{"model": "audio embedding model", "dataset": "chords played on synthesised instruments", "train_examples": 52083, "n_mels": 64, "hop_length": 320, "input": "log_mel", "spec_augment": false, "win_length": 400, "targets": ["quality"], "num_classes": 12, "embedding_dim": 192, "arch": "preact_resnet", "norm": "batchnorm", "hidden_act": "relu", "depths": [4, 7, 7], "kernel_size": 3, "stem": "single", "avg_pool_shortcut": false, "widths": [64, 128, 256], "am_softmax_margin": 0.1, "am_softmax_scale": 30, "init": "kaiming_normal", "residual_init": "none", "optimizer": "adamw", "learning_rate": 0.0011, "beta1": 0.9, "beta2": 0.99, "eps": 1e-08, "max_grad_norm": 1.0, "ema_decay": 0.995, "max_steps": 17100, "batch_size": 96, "epochs": 31.5, "lr_schedule": "cosine", "final_lr_fraction": 0.05, "warmup_steps": 1710, "weight_decay": 0.05}
Rows from block 8 of a small audio embedding model, named by matrix and row number. Rows with one number belong to one channel. Each number is 128 + 24 x the weight over its row's rms, rounded and kept within 0 to 255. All counts start at 0. Numbers have three digits each.
Before each channel's rows are labels from the 100 clips, of 14976, where the channel reaches its highest value: "top examples" is what is common among them. Only what is clearly more common there than usual is listed. The data: chords played on synthesised instruments. In brackets: how many of the 100.
# convs0: first 3x3 conv (model.blocks.8.convs.0.weight, 128x128x3x3, each kernel summed), inputs 0-127
# convs1: second 3x3 conv (model.blocks.8.convs.1.weight, 128x128x3x3, transposed, each kernel summed), outputs 0-127

top examples: vibraphone-like (36); marimba-like (35)
convs0.120:094153102074135151087105101107154123111135130114135116118053147112119124103155126165127122097145124103105141119126074156128161135138152118113094089169116125079149137138108158115111124142094127156109138120160120083124097157117140112127100118108079156136132148102116129121111187123107097119153064141152147119133128128106142147146126141080142108134152136101107161100133150150142113096138
convs1.120:103135158115118170166133106103102127102117112134142131130138105156132095131084067100072130088124106142152139148124074103166143105094092137115166146105143148081146110125122139107161129160126111116130143151061109142148109116127132120143128140138137130131172161138164121135121117133142114117107091168123134171088144146164164124113153090130101098120149145115137151111133154129111112173098

top examples: minor 7th (25)
convs0.109:135121097126102134165120127158094176166085125168155087153144138155137129131090160073127136139123180140132098123121135137100093129120125154104135107130152134096154151127129130110120124093103116153113178129121076139124112108137098083115105102143120178143152097088130121106133104123092150090154080093096120100103156115135128127133129127115115085130109109121141139114127114089097081119140
convs1.109:091153112110114129147101060140119096133191119144141126169134136128094121150122089095107164134138107110124143162089163148133100108122119099094120117083128148128120139150090131128139121120119167104114099130101168088100112093139088121146114099127183133118180121173132146143132152110124127141135096131137120174109118149149127142084144152158096124122112120103107169171112102119135120126117

top examples: major (56); root: A (27)
convs0.89:136147138172170101107127156136105120127110167164113128123113118146112096140127123093164117167145121108134176116172063120127104143118137147102117101162197144154160096108130132108082117124101147099135160149157142148113111115135102114116167140121127154117112126103125105131133195110100139145134131145125106119141109131089167116147134143150155119113071136129169137116179105158144125136121
convs1.89:153149106116133104121092101131107086137158136119136144140072120126125096112083132121105166112077127133160154129158148066143145106124120143125102126095119136133105133124124118136145133142151178087087119107109159109135120071147126112138116126157195118108128142088129110099168124120122105142127159092160088159138131137168131160128129100115097126119138127126077142153130139130166079121136

top examples: the note F (64); minor (60)
convs0.6:134103107110081141145100123139144139110121094122153149131144134096077093144137137114130146091121140149110094119113140104120081117090120070130122148107102119115111173116114163125118151141112125139132126127122118098134113161138140127107104156092074117134119108126132149167111125122087134145092111125087099066157136069144124126122174117071122115127083131115112137093149137134068154135148
convs1.6:116159130109132133138139156122089131080109123125138113111125115089145145168126120114134133183187118135120119171146158097179121168086102108122089091093116140089078120139130101080105124139115151115138140159120110125145154155116097142121148153173109122157137075110145102107093113101106137129146137100123118127112153115093099124115143142149125124081120146160111101094131124091140146151096

top examples: major (33)
convs0.79:124105126042139132140090123178080122169079119114118145143160141132125089120122179106126101125118101161130131122123109117098120134139108133115090133115093143160106151081155156119122121084125142137134122127096112131144129110125137130112112122104151143115079134143145126138135126147061117093126109121111067141104115096103135142083083138149108163138152111106126123136104083129137150110110
convs1.79:141096154102089122148086103118128118112124099110157132151095123134134101103076085140132078118121138119141160099097136101134105122142146117107139133125105114136089106132129118131122139121133108105110074099138121128117148117090110141138091087114128110103110089088111146084175113162127158142151136151098156127125149113194083147134086125094107081124118080111118139154094129092119129106119

top examples: major (32)
convs0.119:133116111131097098133111137153111156131129144117110159128110091169147109145094139099137105120137106142104105121104102190103108150136118160132094116147162056166170128139118159118063139120105095100121149125125121148118116108104118108112111123144143130155101168114150115107152113113089156144127115125150155113142146103127126135146050097106106118120061118127169108115129104135134097125127
convs1.119:138116153110110128085133106136133094154156103159113090133120116115097102140122126166082140158120094143122148105123095164084124130142139151090103129167094106124161122095131144125121134104121108082120103116159136140099079111147146145159116145102126133167148168138129110146147158121150101125167128128112091144102101105145103078132112150112114118105121138122137173171087085090147087102104

top examples: half-diminished (27)
convs0.61:136109123120094092117133116119122125105111177098103133085096127112097122129147143136134159129124143125110129128100122155089126128128171099144114128139148157123165186095100149090087134063064132164094115139132140087131114148136158151115106123142119135107086112072101143139120107102070118101123117134117116091118133112131112067136079131117122140131124107133134124092120104130133090109116
convs1.61:131100148102090137142144111129110128167146121182121118155173147112134133159171104182104134139140088125133114155153174103114106128103101149101142100122108158145124147120128148123144109111101088104129098172131111133152141119134085135141112138136103159155118140122141121142106114190177142128140104142133104147092155104087118136072131134164149140120144137121088134118125128166142117156062

top examples: square lead (44); major (36)
convs0.13:157118141121096113133092086124122112134107068115096110112123111123133089135098117075153115087130130103078119096112100113115118115133126105154152111118170107125126118103093134128110108143114134128146104136137148080136115164119105125102175084106062136136148120146120139147107157155114113131132156096106152107116126087108142131164142122139076099129115146107174109104102139148083099138086
convs1.13:105121133148111107136123105128124124158146120088137167077095104150129126113119129138145111099105097108160142059091089116131102115140156164132166124150124158153123129160116125131124136093130132087092144131126172131101097107158158113154146136091149105143146129094121136107109116106150122129100166116123097118169128129136091156165101153107117149159106065092100127141089112145113095155156

top examples: minor 7th (29); square lead (27)
convs0.7:164131144126098114073114140117104108107109146164091126141105134192108102102112121143142112129134078108098151122149065155117090113115093114144107116185160140147118106118125141128109119099106117106128140122112118103155111112147116108109158121112099166129144154092104113173133164119096143140181121130124116081146149144110159110136138150089132106109099125147126152140171157142094098102124
convs1.7:100112138118116124100123115086113089167157127124121134145082129111128082124094090129100150110118105124135148118114130055090128111133126159111127162087132107131099137151117123128135133126119140083101091122124150108132123076070126098150126108120198097084121119081137117114160144127122125130109125134157105154127143157158112116105089068110125121111129118109076129146124142104143107146142

top examples: half-diminished (32)
convs0.8:144143106138128146134122135116075145109168160151135106140167126116136114107110141102146106125151093137141127108096139154133108124078102165095134111076128098134118169140122149151142107127132157145146112124104112122151112155122085184156117160104156144150171111193142133148083072125135139106115101121099133124094145113124108170073151113135104111117095102173125110144127096127143144138125
convs1.8:106146102108154114140113098153142141130121105157098108127131192116165132145089122098122159145172167104109136136126129125169080144134130119152075099154079123172121056092136086110067129148139083116120107146104136124114125111146105085124126126101140131124086131141125107102138101141143142135130140107095099109125084094119088136115125126120093136137122098143106120129121135093143131143128

top examples: half-diminished (26)
convs0.93:143150116112065155119103139131105131106122106120146164122142107116116122161160138113139120143118140143091113130119126119146084134077131130145128137090126116114122112120101138103119104117105154137106104120145080122092101095115087154109090145149097154120114120119130109138125141129082111119079089100121086070169105083143090138100118142088110195100099093096129125096118108107131142132148
convs1.93:088106154127112121112115141080100134140116135128135131102135122082176154194137116112119111145159090120117106112101115168121112141086136115125101095154104125157160164116154114094112112144069118119140153160138146139116140122122128112132144150140133101130152106135123055146100121146108127112093122143080133135118136162071136059112117143159107137141120162151103124103150150126127150098124

top examples: minor (42)
convs0.44:108142111101083121109121134114147112135133089103124135132141116110160133115134169097164127133121119137144140093125105095110113138108152121127102088136145112128061203128136152140116140077100166186123087135133123126133141154163127178118085110097105131153139091103134133141097142107102137109154114101116073104139111116139165128143107139116107136113067131118133132142121098125125183143124
convs1.44:133094121102113131153083095131115174065155125142113129118137097127152136129137080129137137104123106113115126096129104123163059118117134154135075117095061160137133132093145122110103131119149141083114130167113123112138125140127089075131169124131089129125107137144151106138107141126109120124095107141114095097129145106139083081120117114129117134152110104157096102146099142141098138167108

top examples: minor (38)
convs0.36:121124156129120137150102108140108139100124125136139106158141118106076105123165128151153145146152136163089110135115078122103099124087139102108123116129138116083105139120082136148094137112129139116085154114149144129119133170123127128104153127068131114135116093153125066106141141154168131152130098132108116056136164122128129154157113127097112128121058138132125083114143123128064113123145
convs1.36:087154100116159128140140122107116093100111129188124106140140097094109124116110098080119168136147156151132127155125158070118143130113082103121122128088135135109100134117101117085125126097082124113132146159131119123121144139106078111098125158144152095156115107114118116158101136105093127118135101105135128139089132134105111125091087135150135141119128134151133090110085096103124128095051

top examples: square lead (29)
convs0.48:137083127124118113134107097082092101128103138132124150124122123075078108129136131132094156084090103108057137120124112173099124099139175115134110118166119120119181137139092127110123105145110127128108156120141119090126142124127127139084062115073092132138121158130110126147088130128088123117117150131066133135157148139122107125122133125111099136120119123136139109091149152132109103097155
convs1.48:128154128162085127147140111131134122191109101129108100115153163113094116161119078141136140150158108101152149119128150114113137103126141129101093104107131149128166167128156151081127072113101108065143117146091118134083125127093161106153147124106140115161097152131134136126098159153105112078138158130149122118105114145107126118092151156169152124139121136116097133146133090107104163148102

top examples: minor (41)
convs0.95:104150129097120140130102082089137142128104095143130130148131093131087111072114110107101113110122114136094149131121046182127099094117095122150096132097127094146157099180102155127126137150096131076111135121075100136113111112134150112124132137092121162145134112128148127098129102139108158129103082128122119094146142123146155118153119153120094120102084144097099116133147118131108146151137
convs1.95:093143130120131121133099173099132105117111116135129138130145138139175155156116092105119145133149133137126123119111134153112148122133085129129064131106125144136148079109155082102102132146113140092118150136120112117111117096091147097132191117121120091186158147131150082145144100107080093104116114120134111113107108116098123118099101095149171119109145166172112145112111111091141114148079

top examples: the note B (78); major 7th (46)
convs0.87:106140074138105142074128136122091127114140128164114132153100117134108105114144082101119097109129128150089111116133093143108120129111092143123145111160119116131118074131105083109127129141118110131119106076129099123104095160098137113103141164165090109109098133072117141088105167097120140128154117132106132103130119083118100138153115099106115121096082128088151082120126118119104117075124
convs1.87:119160121097121118139119075102109156113128115148163135109096083127122114124138130150130095160157106147151114147136102141139122138109164150093091108137109128122133128122075137109129124067128136081117129125140072154097126078170138148095078117164179114151129160129104108135099160130127136153106140135104108159129158114116113121125103136122077151119126116127090123139102063136153159135143

top examples: half-diminished (40); vibraphone-like (26)
convs0.5:162114082141152138127120137106065090097148145140103080138121102159107098123134155133042129140142085110136101114128097107121159127141132160111120156117122125105136076117117131046130136118138132119157123129112146117127109134124082093122137140147115107111139104131094151174123136110116102106126108124163134130102102124130130099096087099154111123115144105154113130086118127125088102127099
convs1.5:088144120115154128121100125185146145149086108168105169119125174070140126143148159129161127139105134121112114151088104148123112139118119107168081107193111126137144111131144112164132149158125109163147097137111132101149159135146152122119164103104128161128094126141147115112089167143150127133146136136144118108154075131087107144120122138104150170132154161102117101111132128115151131157172

top examples: half-diminished (31); organ-like (26)
convs0.85:119125076126113160087114148088097136154151140166171128198135105127128120140115134105121114139170125144136081111158128137113146129138096156161132123118141149109149148087103152082171157136113096129193130128100098127163125126117112118136125136119107121164100141117122182144115144111116108091144100132115099159138129099159116108086140097102107111104101132171128116089155135119139140113108
convs1.85:114183102106157169104078090166100119100108115185107148150107175089134117163137120095123142150124101117128168167098138148167107150125134079109085141154115124116147122098117093125112107147138143102154103140147134110150127123128139114116107171120128145109119111184134142121135147117133123151117124131105136139098102143091102138103151153147092159097165181117125129118164129124158145135133

top examples: minor (41)
convs0.83:157129098117134125162110116119126142109118056112116144118121132162090147162109192087128082095068105125091108103127108106149130139103111128107143129136138134084105143113118160118109169085096138172121088154146117104139129135140147121114095107137097091154110121111087123129126143099122109110162156141122092131104132100118135091133101112131108135083128166126128124084105115134118146161153
convs1.83:162171121086136132142145133122096162138175120131084148166141139107152154130131149135127125136119111111140111140126114143095114149136121118141090140157098124132108148087149105107084121128133121131109096153133103126136147131140151150133141159128062095136095118146119113126094145100107118104124139102094105145144109052122049067099108118102142105144103132182108128121157112120140106149122

top examples: vibraphone-like (48)
convs0.1:144144100076142108156072129104103126147143095121100099109108124157121125109101134161112131100105109110135123137121132134111108133128114169097138126114127132105162168107131145149090101146135096159147108133123069130138105127100141085115108122143080134126116167103117123104075137078133120131139067097152130107095115091110152140111131084072104101095090138148114134120140129087130132153133
convs1.1:124122131089091129121170123106109116141124152099094148122144112123155130133122123140091146134136098145110130127154074148178115111093086155106110180113108119137109092112133090121109140154159104099131119149113088131123089092161143128119126125121133142132137169143119129147110119069148113161098051139133080125127122104097132105115129171092137078120119107147122130144102130108126072148137

top examples: root: B (29)
convs0.118:111096121103141118129103179109161108105150131125123116101110127120126096131155168111124116124135138148129158111124152108110147145124118136129092146131176126075126175116096118148107128124105099185108139090194106117147113142183127114110173129108086124131114091152083115099068144137121125117156117087110073115099096141118144096123136150133146166120153135114135135092158152126132139131120
convs1.118:181152163091139127119102099105100151079172148105103111169145131120144108075101107140113169088119143125131140175100105094122082106108125125129152104157095137104125146136107154115108124143134132152124097095135112142136124148085136164118094122107145084100132102098186119143163174118144143150127116138126138119144100111151121131103156098129113103108107115118090160147110128109126124129087